{"image_size": 32, "hidden_act": "gelu", "head_dim": 64, "parallel_block": true, "depths": [2, 4, 2], "precondition_frequency": 20}
Rows from block 5 of a small self-supervised image encoder, named by matrix and row number. Rows with one number belong to one neuron. Each number is 200 + 30 x the weight over its row's rms, rounded and kept within 0 to 999. All counts start at 0. After the name is the row's rms in percent of the matrix's.
After each neuron's rows are labels from the 100 images, of 14848, where the neuron reaches its highest value: "lies over" is the class under the peak. Only what is clearly more common there than usual is listed. The data: patchworks of several textures. In brackets: how many of the 100, against the usual share in percent.
# fc1: MLP up (model.blocks.5.mlp.fc1.weight, 512x128), inputs 0-127
# fc2: MLP down (model.blocks.5.mlp.fc2.weight, 128x512, transposed), outputs 0-127

fc1.12,090,189,237,243,153,192,213,220,186,277,210,202,189,227,200,181,192,147,223,166,179,258,194,209,172,188,161,228,199,177,197,220,242,214,219,210,166,205,184,120,184,227,215,172,242,213,222,144,201,186,193,177,171,219,251,208,178,168,192,232,208,179,251,178,146,230,196,186,145,167,185,207,238,201,228,232,259,229,220,220,246,215,195,251,200,160,270,221,141,229,192,197,236,208,164,234,215,177,206,155,202,193,222,138,197,158,211,186,227,156,205,222,191,161,198,182,206,222,207,236,156,190,252,171,200,221,222,201,173
fc2.12,090,232,225,165,210,184,230,163,199,118,177,199,182,167,209,201,244,238,176,250,210,193,199,222,212,209,223,158,229,175,200,136,157,189,205,246,235,228,200,267,243,157,188,224,196,178,159,245,241,214,249,198,238,199,123,179,175,183,264,182,222,214,166,203,190,142,237,213,195,224,217,231,157,208,180,220,202,180,163,168,206,179,218,189,164,193,179,198,255,187,185,184,188,154,189,167,183,213,198,253,172,260,189,221,155,224,192,132,200,208,219,192,181,217,228,181,217,202,187,214,211,208,209,194,202,183,158,234,255
lies over: plaid (53 vs 3)

fc1.501,088,237,182,210,151,178,147,167,167,199,172,202,192,274,181,165,212,208,215,193,216,250,197,158,154,191,200,166,213,202,189,215,221,143,207,197,177,188,219,192,184,202,131,230,160,149,209,223,227,172,164,188,222,252,242,179,168,159,184,168,190,157,180,187,187,258,141,161,148,223,205,165,201,209,234,222,175,177,165,221,257,210,178,202,224,203,212,208,188,185,207,216,188,224,150,168,133,224,154,182,185,169,192,192,193,195,186,197,218,193,207,248,244,263,152,222,152,240,159,187,172,236,201,227,222,179,173,194,188
fc2.501,094,174,168,198,235,169,228,231,245,198,197,197,213,156,198,192,246,194,151,187,188,188,217,181,194,184,164,252,206,240,198,176,177,188,186,176,174,213,206,231,132,201,262,118,180,200,189,188,202,190,202,205,236,203,213,205,249,159,250,216,205,201,199,171,195,183,159,170,175,234,186,264,202,150,133,189,240,244,202,205,154,163,206,137,214,230,229,199,194,230,209,217,211,188,267,186,207,196,272,226,215,197,189,190,172,206,219,192,143,174,230,143,221,173,228,213,178,164,182,182,190,160,163,196,202,228,268,220,204
lies over: cloudy (25 vs 3.1)

fc1.147,116,161,151,205,195,185,201,181,209,194,157,190,253,119,259,227,151,152,221,182,172,206,169,196,175,183,202,146,190,178,244,197,233,227,247,213,137,231,256,205,204,171,230,187,226,160,194,219,179,185,146,213,239,167,222,207,196,176,217,207,176,231,146,168,220,216,212,124,209,217,251,236,222,187,167,206,221,216,198,277,228,146,199,213,192,215,226,184,219,227,230,181,211,199,172,181,169,185,204,233,205,209,204,240,165,164,239,202,189,191,223,213,231,225,194,225,170,211,218,173,209,175,208,206,204,209,265,136,171
fc2.147,105,197,189,206,170,183,145,216,228,207,226,183,181,191,185,225,239,215,176,186,189,236,227,178,235,185,165,207,178,246,190,185,156,137,159,188,193,180,291,245,191,278,170,194,233,201,216,194,206,207,182,193,181,204,202,200,200,193,168,284,211,223,231,244,207,218,177,167,158,225,163,183,216,190,204,234,142,214,253,202,213,207,198,147,171,263,182,230,222,218,180,210,188,186,206,181,205,188,226,228,207,149,231,202,236,199,208,226,185,227,224,217,181,210,199,218,120,222,193,149,223,177,163,198,239,216,165,283,214
lies over: crosshatched (35 vs 3); furry (30 vs 3.2)

fc1.439,100,185,208,198,218,236,192,198,142,189,195,239,166,216,220,197,203,171,231,247,205,195,243,203,233,236,225,171,247,228,176,259,243,200,237,176,221,152,188,270,197,224,274,208,194,202,190,203,189,201,197,198,192,188,219,145,177,200,201,232,203,198,198,209,191,230,228,175,159,202,151,208,209,195,203,243,220,184,234,157,227,231,236,155,196,214,179,223,266,181,177,147,169,250,209,174,199,217,189,231,145,191,157,173,218,165,188,259,181,232,243,139,225,234,195,184,105,228,220,155,199,183,200,173,212,216,182,194,223
fc2.439,098,238,210,168,176,225,195,221,237,199,176,212,140,198,197,220,221,162,201,189,193,190,167,193,158,140,219,169,216,227,204,213,165,224,235,239,191,235,218,140,247,233,198,233,198,247,226,162,197,212,203,182,150,199,245,229,163,130,217,145,214,217,148,210,176,218,139,186,198,149,263,166,202,222,186,183,199,257,181,234,200,261,168,244,184,184,169,193,245,180,191,275,198,193,168,163,216,234,196,221,197,215,192,194,180,184,172,192,215,207,198,181,240,241,186,191,194,176,202,225,268,196,149,228,169,224,189,223,210
lies over: camouflage (28 vs 3); cloudy (27 vs 3.1)

fc1.353,113,191,130,228,181,200,208,155,218,241,199,160,176,151,183,233,158,180,230,124,209,223,168,254,197,208,208,210,216,201,202,198,173,193,223,175,170,208,263,213,180,231,199,181,231,250,225,183,189,204,226,174,170,176,190,178,164,206,201,171,184,211,179,168,210,214,217,163,184,206,172,248,240,201,175,192,160,185,216,187,152,252,124,208,231,201,256,194,189,147,234,220,204,228,164,166,146,211,181,215,190,115,190,207,207,224,202,207,149,180,206,222,275,205,164,197,206,221,203,152,184,198,154,195,181,239,182,160,211
fc2.353,103,187,226,235,188,175,181,149,237,195,199,199,217,191,184,184,175,171,185,218,173,201,210,172,198,228,215,213,160,206,202,195,216,206,208,179,234,268,244,187,224,196,151,176,202,173,166,208,183,199,248,216,152,190,194,163,246,169,214,206,192,224,257,197,166,148,233,192,198,171,179,219,190,243,151,205,225,213,230,228,232,213,240,164,173,194,294,174,201,170,221,207,165,217,196,222,182,131,203,188,151,107,207,173,247,195,195,196,214,215,216,214,156,223,213,226,276,213,188,222,126,208,226,206,231,221,171,205,150
lies over: rays (42 vs 3)

fc1.5,100,274,237,180,182,180,191,147,195,187,201,278,148,197,195,193,183,182,232,212,203,219,140,154,187,167,212,215,198,186,164,205,170,177,244,212,164,197,157,174,255,202,228,197,204,218,196,215,163,153,246,250,180,235,177,199,246,247,231,169,162,185,192,229,170,243,285,190,201,224,158,211,189,202,137,206,213,151,201,189,203,246,164,203,218,184,221,207,177,196,179,184,209,210,268,225,209,179,251,229,205,218,196,208,204,212,218,274,245,155,192,225,221,201,191,251,203,217,203,201,205,202,241,165,206,204,222,227,189
fc2.5,088,222,189,208,254,180,147,238,192,149,210,135,227,177,180,194,194,156,237,219,196,128,207,257,221,204,205,183,190,243,178,174,190,185,213,214,203,185,219,299,182,212,214,224,236,183,188,201,215,230,135,233,174,221,174,189,203,111,161,237,159,150,219,256,197,212,208,216,209,234,241,169,234,223,211,167,187,243,216,186,166,189,176,241,222,162,213,180,180,189,199,219,188,215,169,204,163,175,154,236,209,221,152,241,183,225,198,173,193,203,222,204,189,202,160,191,196,168,187,225,189,186,204,223,260,250,194,181,220
lies over: cloudy (26 vs 3.1); marbled (26 vs 3.2)

fc1.393,109,183,257,210,201,155,199,232,200,242,254,214,218,167,197,243,247,189,231,195,244,211,237,112,230,210,149,174,174,201,173,179,170,219,152,218,177,171,189,205,197,237,183,164,202,153,191,135,197,178,178,209,187,256,209,199,164,206,234,188,190,199,197,166,239,180,193,237,163,194,194,177,212,202,211,159,262,208,229,221,252,212,168,235,174,192,206,219,131,261,209,164,221,170,219,203,176,171,177,194,165,201,271,242,176,217,197,232,195,157,185,190,201,180,180,224,222,142,188,225,198,209,251,216,194,196,156,212,171
fc2.393,101,215,158,149,181,201,192,172,209,193,186,223,160,192,189,150,158,215,175,160,141,205,189,286,168,186,221,223,208,198,208,190,210,186,231,167,232,240,175,214,216,180,223,212,184,225,179,251,221,194,223,193,209,184,192,197,250,192,170,197,203,188,158,205,126,258,206,199,210,219,194,222,177,230,185,263,204,209,161,183,158,188,210,180,162,172,204,170,241,155,176,190,141,218,189,186,223,217,270,169,237,239,177,137,221,221,190,169,226,223,194,198,141,139,204,118,183,205,194,175,171,218,162,180,183,165,210,187,202
lies over: plaid (43 vs 3)

fc1.46,098,140,170,241,216,218,192,224,198,179,185,232,234,210,244,168,200,176,225,198,163,211,186,153,162,228,171,231,208,198,166,248,251,231,210,143,194,195,192,212,154,233,208,214,146,156,224,220,165,215,199,211,233,250,249,143,196,256,204,170,149,224,152,179,207,202,204,177,151,139,209,204,231,181,220,206,179,226,268,178,196,158,244,156,217,185,214,183,198,181,210,164,202,188,163,214,150,238,153,218,196,186,187,230,240,232,198,192,212,135,228,141,223,206,231,176,203,230,174,182,212,198,163,233,230,183,208,206,194
fc2.46,092,216,136,247,200,160,205,197,173,169,215,210,235,137,126,151,221,170,165,181,211,199,207,224,176,178,216,200,218,171,237,208,169,279,210,189,223,157,194,184,182,234,218,157,188,202,183,231,207,244,226,222,171,237,188,208,236,185,193,229,224,210,188,197,207,119,165,214,205,255,231,206,180,209,156,233,238,161,149,247,188,204,160,229,174,199,188,173,222,185,231,202,188,201,256,196,230,193,210,216,203,240,192,204,224,170,173,159,205,195,252,183,215,213,186,211,219,145,236,221,240,166,161,167,223,195,201,157,134
lies over: camouflage (44 vs 3)

fc1.331,125,215,200,153,243,221,165,178,188,182,172,207,130,151,171,187,188,232,176,226,186,169,149,127,258,205,228,163,254,174,182,199,195,219,154,228,168,177,241,229,178,156,211,205,201,203,177,158,215,203,148,186,196,188,179,171,216,149,241,252,225,178,243,192,181,166,209,200,253,179,193,192,158,225,194,232,210,179,205,191,215,179,171,190,177,231,233,190,184,133,187,187,241,191,197,258,199,208,209,220,191,213,191,218,169,223,202,187,159,212,219,225,191,249,184,173,225,203,238,267,178,202,166,184,250,249,134,192,191
fc2.331,121,179,217,150,215,167,232,228,175,216,196,189,163,215,211,180,197,231,219,212,229,190,190,204,225,178,198,195,245,241,182,178,232,207,204,205,177,191,217,172,209,176,231,198,161,187,188,202,206,234,229,176,260,233,228,204,188,210,259,189,241,161,200,162,215,177,231,261,207,161,152,163,171,177,195,219,303,162,224,210,177,195,180,206,163,225,244,165,192,155,191,166,211,157,205,232,185,252,183,209,228,232,217,171,162,192,216,192,107,215,216,202,197,170,164,160,189,147,184,168,233,230,150,175,185,206,176,236,133
lies over: plain (37 vs 3.2)

fc1.191,122,242,179,231,178,225,155,229,159,173,182,128,183,222,210,217,164,174,151,183,156,166,202,203,225,171,228,226,221,193,176,186,155,208,201,243,236,194,233,191,159,176,187,272,170,197,248,169,244,219,176,218,191,227,173,164,211,191,193,220,188,276,200,173,210,182,201,224,167,169,185,157,170,195,190,226,185,200,170,211,179,197,172,218,137,198,162,305,237,174,197,181,180,225,194,213,205,199,158,232,226,172,153,207,206,222,183,175,178,241,201,196,207,214,223,241,164,245,196,161,180,230,224,183,208,189,197,234,131
fc2.191,106,216,250,170,205,233,179,141,205,162,244,247,167,276,162,187,210,165,178,151,167,235,200,151,201,211,195,235,218,179,166,182,201,235,232,230,192,167,209,219,245,207,166,216,205,200,203,155,191,175,218,207,145,179,229,198,207,183,214,176,175,201,209,226,212,204,168,222,254,186,217,220,219,226,178,162,189,209,171,211,214,226,217,256,208,210,241,128,201,205,220,224,211,198,210,168,172,196,139,175,150,163,128,163,151,211,147,174,188,197,216,205,171,216,214,241,221,231,140,220,184,214,241,219,221,167,241,191,248
lies over: plain (28 vs 3.2)

fc1.288,086,189,176,141,246,244,236,205,178,221,201,248,184,174,213,233,143,176,149,182,206,156,218,125,226,187,203,160,257,207,224,188,233,178,237,201,195,186,170,242,208,201,184,227,203,191,194,165,186,206,192,156,233,182,184,196,139,173,229,236,169,185,146,166,182,178,204,207,253,201,216,179,175,220,206,238,227,257,200,148,240,187,215,251,173,164,197,241,143,239,230,201,208,205,195,189,222,170,223,192,196,239,170,236,114,198,178,177,192,223,192,212,222,256,191,238,164,216,159,175,196,185,182,185,188,177,164,222,185
fc2.288,088,216,172,225,161,189,228,220,201,188,239,166,235,173,197,168,158,202,202,204,191,207,192,276,173,228,205,183,217,220,186,210,196,252,167,184,233,172,215,173,205,260,121,208,181,156,214,203,234,163,166,178,143,207,197,178,225,230,199,203,197,196,225,198,167,214,186,201,157,198,186,208,176,198,188,186,226,176,266,268,230,208,174,183,239,213,210,184,186,248,155,219,218,179,224,196,186,189,195,197,273,192,156,192,264,183,267,203,230,166,177,232,183,169,193,198,199,214,165,188,158,167,295,194,197,152,218,246,202
lies over: plain (61 vs 3.2)

fc1.95,102,181,221,193,263,199,193,217,167,221,155,200,262,172,271,195,193,213,175,211,172,228,221,144,222,178,181,207,178,211,251,221,150,158,202,190,218,230,223,207,148,197,224,226,197,238,258,216,146,226,234,183,192,195,229,222,157,149,172,213,145,269,223,179,224,242,230,206,227,208,215,207,184,229,237,190,184,205,207,175,228,201,177,172,167,180,164,174,189,177,192,220,206,193,222,179,228,202,226,162,221,170,189,203,193,164,250,268,209,189,203,167,179,186,227,156,157,254,180,224,213,191,181,206,221,257,164,209,271
fc2.95,109,204,169,197,138,206,179,202,223,191,244,233,151,224,153,227,206,202,237,212,222,177,219,224,207,193,173,221,234,217,198,165,257,221,166,166,217,195,188,184,179,224,193,200,249,154,143,190,200,189,157,204,169,222,140,179,227,190,208,179,211,118,180,209,173,140,125,207,192,176,215,188,193,195,176,203,203,238,210,241,169,234,265,266,219,181,183,203,208,196,235,191,221,208,205,189,164,172,209,185,197,259,216,192,201,156,192,134,176,191,201,167,182,188,200,228,277,186,230,165,227,212,194,227,197,195,188,214,118
lies over: crosshatched (55 vs 3)

fc1.70,092,200,203,227,237,255,249,186,215,221,163,204,202,237,220,268,218,197,184,116,206,227,220,151,196,157,175,246,275,234,166,243,198,207,200,179,196,222,214,205,260,209,215,168,205,159,197,226,222,206,198,225,275,175,145,194,223,149,170,193,192,140,197,211,196,214,258,206,202,231,228,195,171,215,195,175,215,174,205,263,217,197,170,215,214,160,199,223,215,235,181,174,155,193,187,221,183,202,225,221,211,183,247,198,187,177,149,202,214,188,225,162,211,184,157,179,225,281,225,183,189,210,150,212,217,185,240,206,185
fc2.70,102,220,202,168,190,166,213,189,172,175,203,207,202,236,245,215,190,233,166,193,177,214,173,221,197,217,197,160,178,221,241,179,241,189,260,202,221,197,216,217,121,235,219,198,210,211,191,194,209,142,179,193,168,197,285,182,233,222,258,193,231,266,177,257,208,175,168,201,177,270,192,191,254,218,166,202,166,211,163,190,193,172,166,221,155,260,180,183,174,170,210,234,195,212,187,212,174,185,186,180,262,193,196,237,210,146,222,146,206,179,214,218,211,249,193,249,171,195,218,226,215,162,243,191,199,244,156,228,174
lies over: plain (66 vs 3.2)

fc1.484,107,182,209,186,209,208,190,243,193,159,205,221,234,213,177,169,174,170,171,222,205,189,190,184,203,172,193,207,169,151,229,251,221,185,239,168,177,197,145,229,169,233,159,165,168,177,189,179,204,214,175,157,247,148,240,219,188,208,168,231,193,243,270,174,159,206,130,204,183,204,201,196,264,221,217,191,204,200,205,136,210,225,254,203,228,164,170,233,129,185,191,185,196,172,219,235,127,191,164,149,195,181,156,188,201,254,211,215,170,251,211,176,254,200,194,218,192,239,234,201,199,215,156,186,184,239,189,161,205
fc2.484,095,181,155,164,173,206,256,239,165,219,192,175,184,171,188,191,237,229,203,237,206,247,218,217,203,171,231,166,207,232,172,200,183,161,156,241,220,193,242,176,143,179,215,227,211,205,164,208,218,233,240,209,166,262,133,150,178,150,209,208,194,189,203,208,208,228,271,214,255,239,139,178,162,173,210,188,180,202,241,233,191,193,172,203,185,180,210,205,219,212,252,166,250,193,154,205,185,197,277,236,274,193,246,181,231,208,201,173,206,174,189,146,193,228,144,213,186,205,194,199,234,187,208,194,190,203,215,199,198
lies over: crosshatched (30 vs 3)

fc1.273,125,202,248,218,175,201,206,154,214,211,207,148,115,179,188,204,172,194,173,252,184,215,215,222,175,218,215,203,180,177,217,223,262,136,180,176,215,222,239,200,170,213,234,171,251,162,181,184,245,178,245,163,198,207,167,150,181,239,246,152,172,193,193,209,227,167,178,150,195,186,280,191,196,188,188,248,206,184,206,199,186,168,190,162,206,192,179,230,215,238,155,196,189,225,156,179,235,173,210,169,205,213,279,216,253,238,212,190,166,217,206,238,178,200,168,212,247,250,196,198,185,218,247,219,209,222,154,211,206
fc2.273,129,186,146,206,153,251,227,228,166,208,251,202,203,172,221,253,148,208,195,201,213,220,225,213,200,208,168,198,147,220,213,249,213,161,191,177,251,206,192,165,208,164,171,176,221,212,191,208,231,176,217,163,180,214,104,201,186,198,163,178,171,223,198,174,220,228,232,233,214,218,235,252,225,205,246,228,245,209,199,122,197,231,231,174,195,185,228,194,176,249,233,214,181,218,206,231,182,154,189,163,170,232,192,231,217,180,224,166,204,179,145,232,236,154,174,172,242,230,221,132,214,213,203,201,174,192,182,203,147
lies over: striped (33 vs 3.1); rings (29 vs 3.1)

fc1.29,100,241,141,235,152,236,206,208,172,204,216,181,220,203,217,182,106,183,182,218,224,170,172,201,224,194,235,198,221,274,211,177,217,215,181,223,193,175,166,215,139,255,187,175,237,206,262,237,177,193,168,222,182,195,180,155,164,193,167,175,269,169,210,191,164,190,234,228,244,216,172,236,220,229,205,162,199,178,152,195,182,166,212,161,203,186,207,198,149,167,209,224,207,220,220,231,218,231,161,211,202,237,225,211,198,215,185,209,234,187,179,144,179,173,192,204,206,210,170,209,179,158,238,196,171,255,285,204,224
fc2.29,094,187,249,172,174,174,217,158,220,183,225,200,196,208,168,198,190,255,207,179,228,190,225,188,203,248,193,207,224,120,192,227,157,199,215,217,244,224,184,190,227,207,184,151,156,220,148,165,197,202,212,207,192,218,238,247,193,158,267,174,178,189,145,231,140,181,160,179,180,170,230,192,187,222,214,195,214,204,186,172,207,178,188,189,199,200,213,208,237,219,232,153,215,233,185,213,145,159,208,235,243,134,148,195,249,199,210,153,199,226,200,248,187,215,186,172,188,149,181,199,191,240,135,207,262,145,169,189,176
lies over: cloudy (38 vs 3.1)

fc1.52,089,202,198,258,211,181,163,246,223,127,176,243,168,205,222,138,128,194,200,216,207,252,208,227,188,188,191,170,218,200,159,202,200,200,206,218,208,185,144,221,193,142,268,191,179,240,211,196,218,202,159,225,187,198,218,162,173,222,178,179,180,185,138,173,222,194,228,181,219,224,219,173,218,160,195,185,269,198,175,200,180,236,202,142,242,180,176,202,291,204,188,230,210,242,185,162,162,180,205,198,165,214,203,207,158,215,233,207,183,169,228,185,225,209,218,211,245,210,153,178,142,240,215,201,228,177,238,169,216
fc2.52,094,167,173,172,217,188,263,212,206,188,253,153,217,210,163,200,223,214,206,201,201,230,161,247,238,186,215,217,140,209,207,155,202,209,189,172,223,172,200,214,207,193,206,227,207,132,195,177,150,182,193,154,213,169,179,216,177,184,205,242,178,256,188,234,208,182,211,251,179,223,309,251,203,182,234,201,190,236,199,240,229,217,202,225,129,168,177,233,133,169,194,232,179,194,194,237,231,187,245,220,192,237,191,176,179,186,177,202,239,215,194,184,188,228,186,188,246,191,225,205,276,158,172,190,179,198,168,206,232
lies over: camouflage (33 vs 3); mosaic (28 vs 3.1)

fc1.87,101,195,174,209,198,181,224,195,214,196,218,187,201,233,230,246,171,173,162,190,185,190,225,147,178,186,186,111,217,162,209,172,182,204,175,175,231,138,192,212,196,228,234,188,234,168,185,247,164,207,202,237,117,171,231,158,224,162,212,180,190,198,246,210,188,198,166,188,236,193,144,211,231,216,192,209,152,191,148,208,178,174,234,233,217,237,191,192,269,172,175,229,168,159,134,188,169,189,167,208,218,215,214,249,224,186,180,200,215,216,231,122,240,193,161,170,176,245,201,170,182,226,186,157,193,228,225,170,219
fc2.87,093,159,199,204,253,234,223,230,162,180,176,204,152,196,181,168,185,191,181,191,206,207,205,220,213,261,217,280,228,167,206,238,195,185,220,128,157,194,160,151,229,196,187,223,164,197,153,155,212,211,218,180,242,213,213,214,225,166,196,190,169,255,199,220,226,245,173,193,187,215,218,219,166,206,198,200,227,198,251,178,231,200,161,186,126,165,188,209,199,187,264,190,244,233,244,162,243,196,229,229,201,180,171,185,170,272,130,230,197,217,200,229,194,230,209,206,175,247,212,216,199,221,207,189,181,181,158,231,157
lies over: crosshatched (25 vs 3)

fc1.31,098,152,180,177,201,173,208,187,168,222,180,205,199,159,186,213,181,157,190,188,209,198,233,195,177,196,233,246,230,210,196,180,239,245,204,204,278,171,206,229,171,191,210,206,159,216,182,243,168,186,152,205,175,255,262,199,211,180,178,207,162,219,209,170,207,218,146,190,166,180,133,159,191,180,210,166,155,225,211,213,207,238,208,136,166,123,173,176,172,185,156,230,132,224,209,196,238,188,162,239,148,188,240,195,227,218,239,171,238,156,237,162,177,203,220,157,171,184,200,218,189,192,163,249,181,181,194,216,197
fc2.31,090,222,240,211,225,202,145,246,254,202,225,210,221,228,204,217,197,237,247,199,161,176,170,224,208,213,189,218,174,257,243,207,247,206,206,191,128,187,147,158,235,205,204,208,225,193,208,166,213,227,219,186,195,182,209,218,185,230,238,202,224,200,195,228,191,180,186,173,237,182,258,192,187,222,166,255,208,238,192,215,179,203,158,249,216,292,231,178,208,215,255,202,228,199,233,239,244,262,235,193,223,177,221,210,191,221,177,233,225,199,181,216,250,215,138,218,269,149,177,200,240,218,179,170,217,187,214,194,167
lies over: camouflage (35 vs 3); mosaic (35 vs 3.1)

fc1.15,098,151,199,170,219,211,224,209,228,214,124,197,227,220,199,190,165,183,256,176,233,213,175,194,198,194,150,246,229,194,212,207,170,264,212,278,195,220,213,254,195,226,216,197,198,239,245,238,207,229,222,245,209,238,197,197,226,223,190,180,216,247,241,196,203,223,187,225,145,229,206,187,228,187,186,205,254,171,220,197,167,222,219,144,232,157,161,187,194,173,260,215,234,140,115,218,216,196,248,207,192,222,164,231,209,193,217,201,217,134,197,173,198,182,218,189,184,189,188,197,125,200,219,204,226,212,207,198,238
fc2.15,097,223,212,186,211,236,196,161,167,143,237,201,232,185,227,208,231,184,139,192,172,209,192,210,203,211,220,193,183,178,177,176,242,188,209,139,233,171,185,176,180,187,226,219,249,153,158,182,180,186,206,190,181,177,218,173,156,208,213,210,188,173,168,185,205,167,230,172,221,149,196,189,185,199,188,223,147,218,176,197,254,164,178,216,161,214,246,192,211,210,189,231,154,252,265,179,139,177,182,239,179,207,189,211,170,152,122,197,202,252,237,179,232,270,199,230,208,241,223,257,229,227,146,210,218,190,225,162,166
lies over: camouflage (39 vs 3); mosaic (35 vs 3.1)

fc1.355,100,193,180,175,234,174,211,179,188,250,178,202,264,157,251,265,218,153,229,253,271,208,169,197,185,195,213,203,192,174,235,180,184,193,188,152,178,209,158,250,211,156,232,150,171,238,190,246,240,209,240,189,264,187,174,168,190,218,243,190,198,187,220,170,202,201,201,203,192,165,183,264,178,225,221,187,176,195,202,196,217,161,231,198,200,224,187,254,186,173,217,195,174,224,182,187,206,223,231,179,238,201,207,150,231,214,126,252,228,214,188,171,213,234,155,197,163,211,266,216,207,158,154,224,189,203,201,191,173
fc2.355,084,225,197,237,184,212,222,236,252,156,199,164,149,261,195,178,205,223,209,173,134,248,283,197,264,216,202,198,197,274,192,211,242,223,187,176,220,164,236,181,196,228,178,241,194,205,188,204,134,185,263,199,195,238,243,187,202,171,164,226,209,212,180,252,195,199,198,139,211,200,235,206,237,223,198,216,170,185,203,189,183,209,201,174,205,210,225,184,207,228,193,232,234,185,222,200,150,174,150,194,240,184,211,255,166,181,192,171,229,185,192,221,181,162,207,202,242,157,182,242,164,238,229,151,202,234,222,170,213
lies over: rays (25 vs 3)

fc1.298,098,158,199,195,227,175,186,246,210,253,257,210,187,185,215,206,201,223,220,258,158,230,194,171,144,265,183,239,198,243,221,194,192,164,138,226,213,186,174,227,166,144,246,214,211,230,156,182,222,188,224,201,209,198,170,227,215,195,179,245,216,148,203,222,214,185,157,222,195,189,193,166,176,217,167,257,199,212,223,169,216,215,180,155,242,207,245,221,220,169,179,166,161,173,268,180,188,243,216,164,144,207,195,217,205,170,224,226,135,234,194,153,191,155,213,213,187,166,205,206,236,158,182,193,201,216,186,207,139
fc2.298,088,237,186,214,187,208,180,153,187,133,168,171,190,230,154,136,226,194,148,170,216,187,197,181,201,146,191,159,196,142,197,212,153,242,214,126,198,260,201,187,205,242,149,151,202,203,184,209,212,177,224,213,227,216,200,171,164,233,246,177,177,215,155,175,211,176,196,189,206,200,210,171,249,191,215,211,177,206,161,248,217,255,210,239,183,228,234,218,230,187,222,246,235,201,152,188,219,157,196,198,197,193,183,164,198,207,175,129,221,186,240,214,168,205,220,216,211,202,191,149,210,266,182,199,168,184,210,254,241
lies over: rays (29 vs 3)

fc1.41,086,176,235,196,167,256,230,182,234,208,170,254,147,211,181,195,218,172,208,141,240,199,196,222,215,184,163,188,167,175,179,196,147,158,166,199,195,173,180,132,154,202,169,169,177,235,165,164,194,191,215,217,202,194,199,172,206,213,221,218,182,226,227,185,230,178,201,246,179,205,136,241,254,172,181,191,198,231,204,261,215,186,212,228,178,213,183,253,260,205,199,199,222,203,188,199,238,169,273,196,189,248,164,224,183,192,185,205,185,195,159,155,165,172,182,205,273,198,226,238,140,184,178,212,232,183,138,213,208
fc2.41,084,201,165,238,247,174,201,166,169,248,230,218,183,183,186,204,168,215,198,243,163,238,240,194,210,212,229,261,220,203,233,219,243,219,205,191,188,193,220,266,229,219,269,241,187,140,164,289,173,214,148,199,188,205,224,224,213,233,209,188,208,182,190,173,203,211,232,153,214,141,253,201,148,240,226,151,221,211,202,168,192,235,177,195,179,170,205,151,179,222,197,225,166,161,262,207,194,211,219,177,201,176,263,187,183,195,213,175,182,182,215,267,206,204,239,190,172,190,206,207,195,194,211,206,174,162,221,254,184
lies over: plaid (61 vs 3)

fc1.337,115,163,217,211,232,137,179,190,205,174,154,233,169,157,188,173,221,159,177,145,176,206,209,192,171,192,172,158,208,196,238,160,213,186,163,188,206,166,233,192,231,212,239,127,219,223,207,196,208,191,217,218,212,157,226,177,209,184,186,197,207,229,190,162,180,238,179,162,198,215,234,184,211,184,190,205,216,194,158,247,210,163,199,225,152,269,203,239,201,240,201,294,156,192,212,221,244,215,152,203,232,180,236,248,210,202,226,249,195,215,230,176,229,180,192,201,177,212,264,208,164,152,253,218,246,191,197,251,166
fc2.337,110,169,185,230,207,168,207,168,138,189,250,180,212,233,207,235,150,252,178,188,206,204,210,195,143,184,226,183,164,136,244,248,188,204,204,235,196,186,174,197,191,200,188,231,194,176,220,134,257,196,197,212,202,250,192,130,210,149,201,241,189,216,185,219,249,201,216,260,227,177,209,206,220,219,254,208,240,195,241,156,182,196,206,160,203,211,172,202,212,212,132,195,238,205,162,206,190,238,185,153,175,250,221,187,170,246,194,225,158,198,207,213,221,174,176,227,224,251,191,130,210,200,214,196,211,189,257,198,236
lies over: crosshatched (28 vs 3)

fc1.169,090,198,201,248,241,173,195,187,179,199,204,216,165,241,182,155,173,215,150,256,205,205,170,186,214,198,182,161,263,206,205,198,232,201,180,243,185,179,159,161,159,169,191,162,170,180,147,201,174,266,213,186,192,232,211,186,189,265,185,201,215,193,209,221,181,202,134,239,213,199,201,199,182,201,138,242,260,221,204,261,186,181,197,174,248,218,229,191,202,201,248,206,200,142,129,264,210,185,213,183,203,199,210,173,182,205,177,143,197,177,172,178,218,195,229,247,261,203,187,237,239,219,207,236,184,200,185,229,149
fc2.169,102,174,173,207,177,212,208,236,255,208,214,215,187,159,173,173,247,238,215,112,239,194,262,198,167,189,237,241,204,154,205,174,194,208,233,194,226,192,227,161,179,237,229,186,265,239,218,200,224,173,223,207,209,196,196,204,192,137,231,234,185,214,197,170,148,183,259,212,209,248,207,202,167,187,246,194,233,193,196,161,182,226,175,235,180,185,231,259,214,198,175,195,219,244,254,152,178,242,168,239,221,188,150,215,198,190,201,230,254,184,219,136,136,189,234,185,201,232,198,239,171,190,225,209,195,196,210,196,214
lies over: camouflage (43 vs 3); mosaic (35 vs 3.1)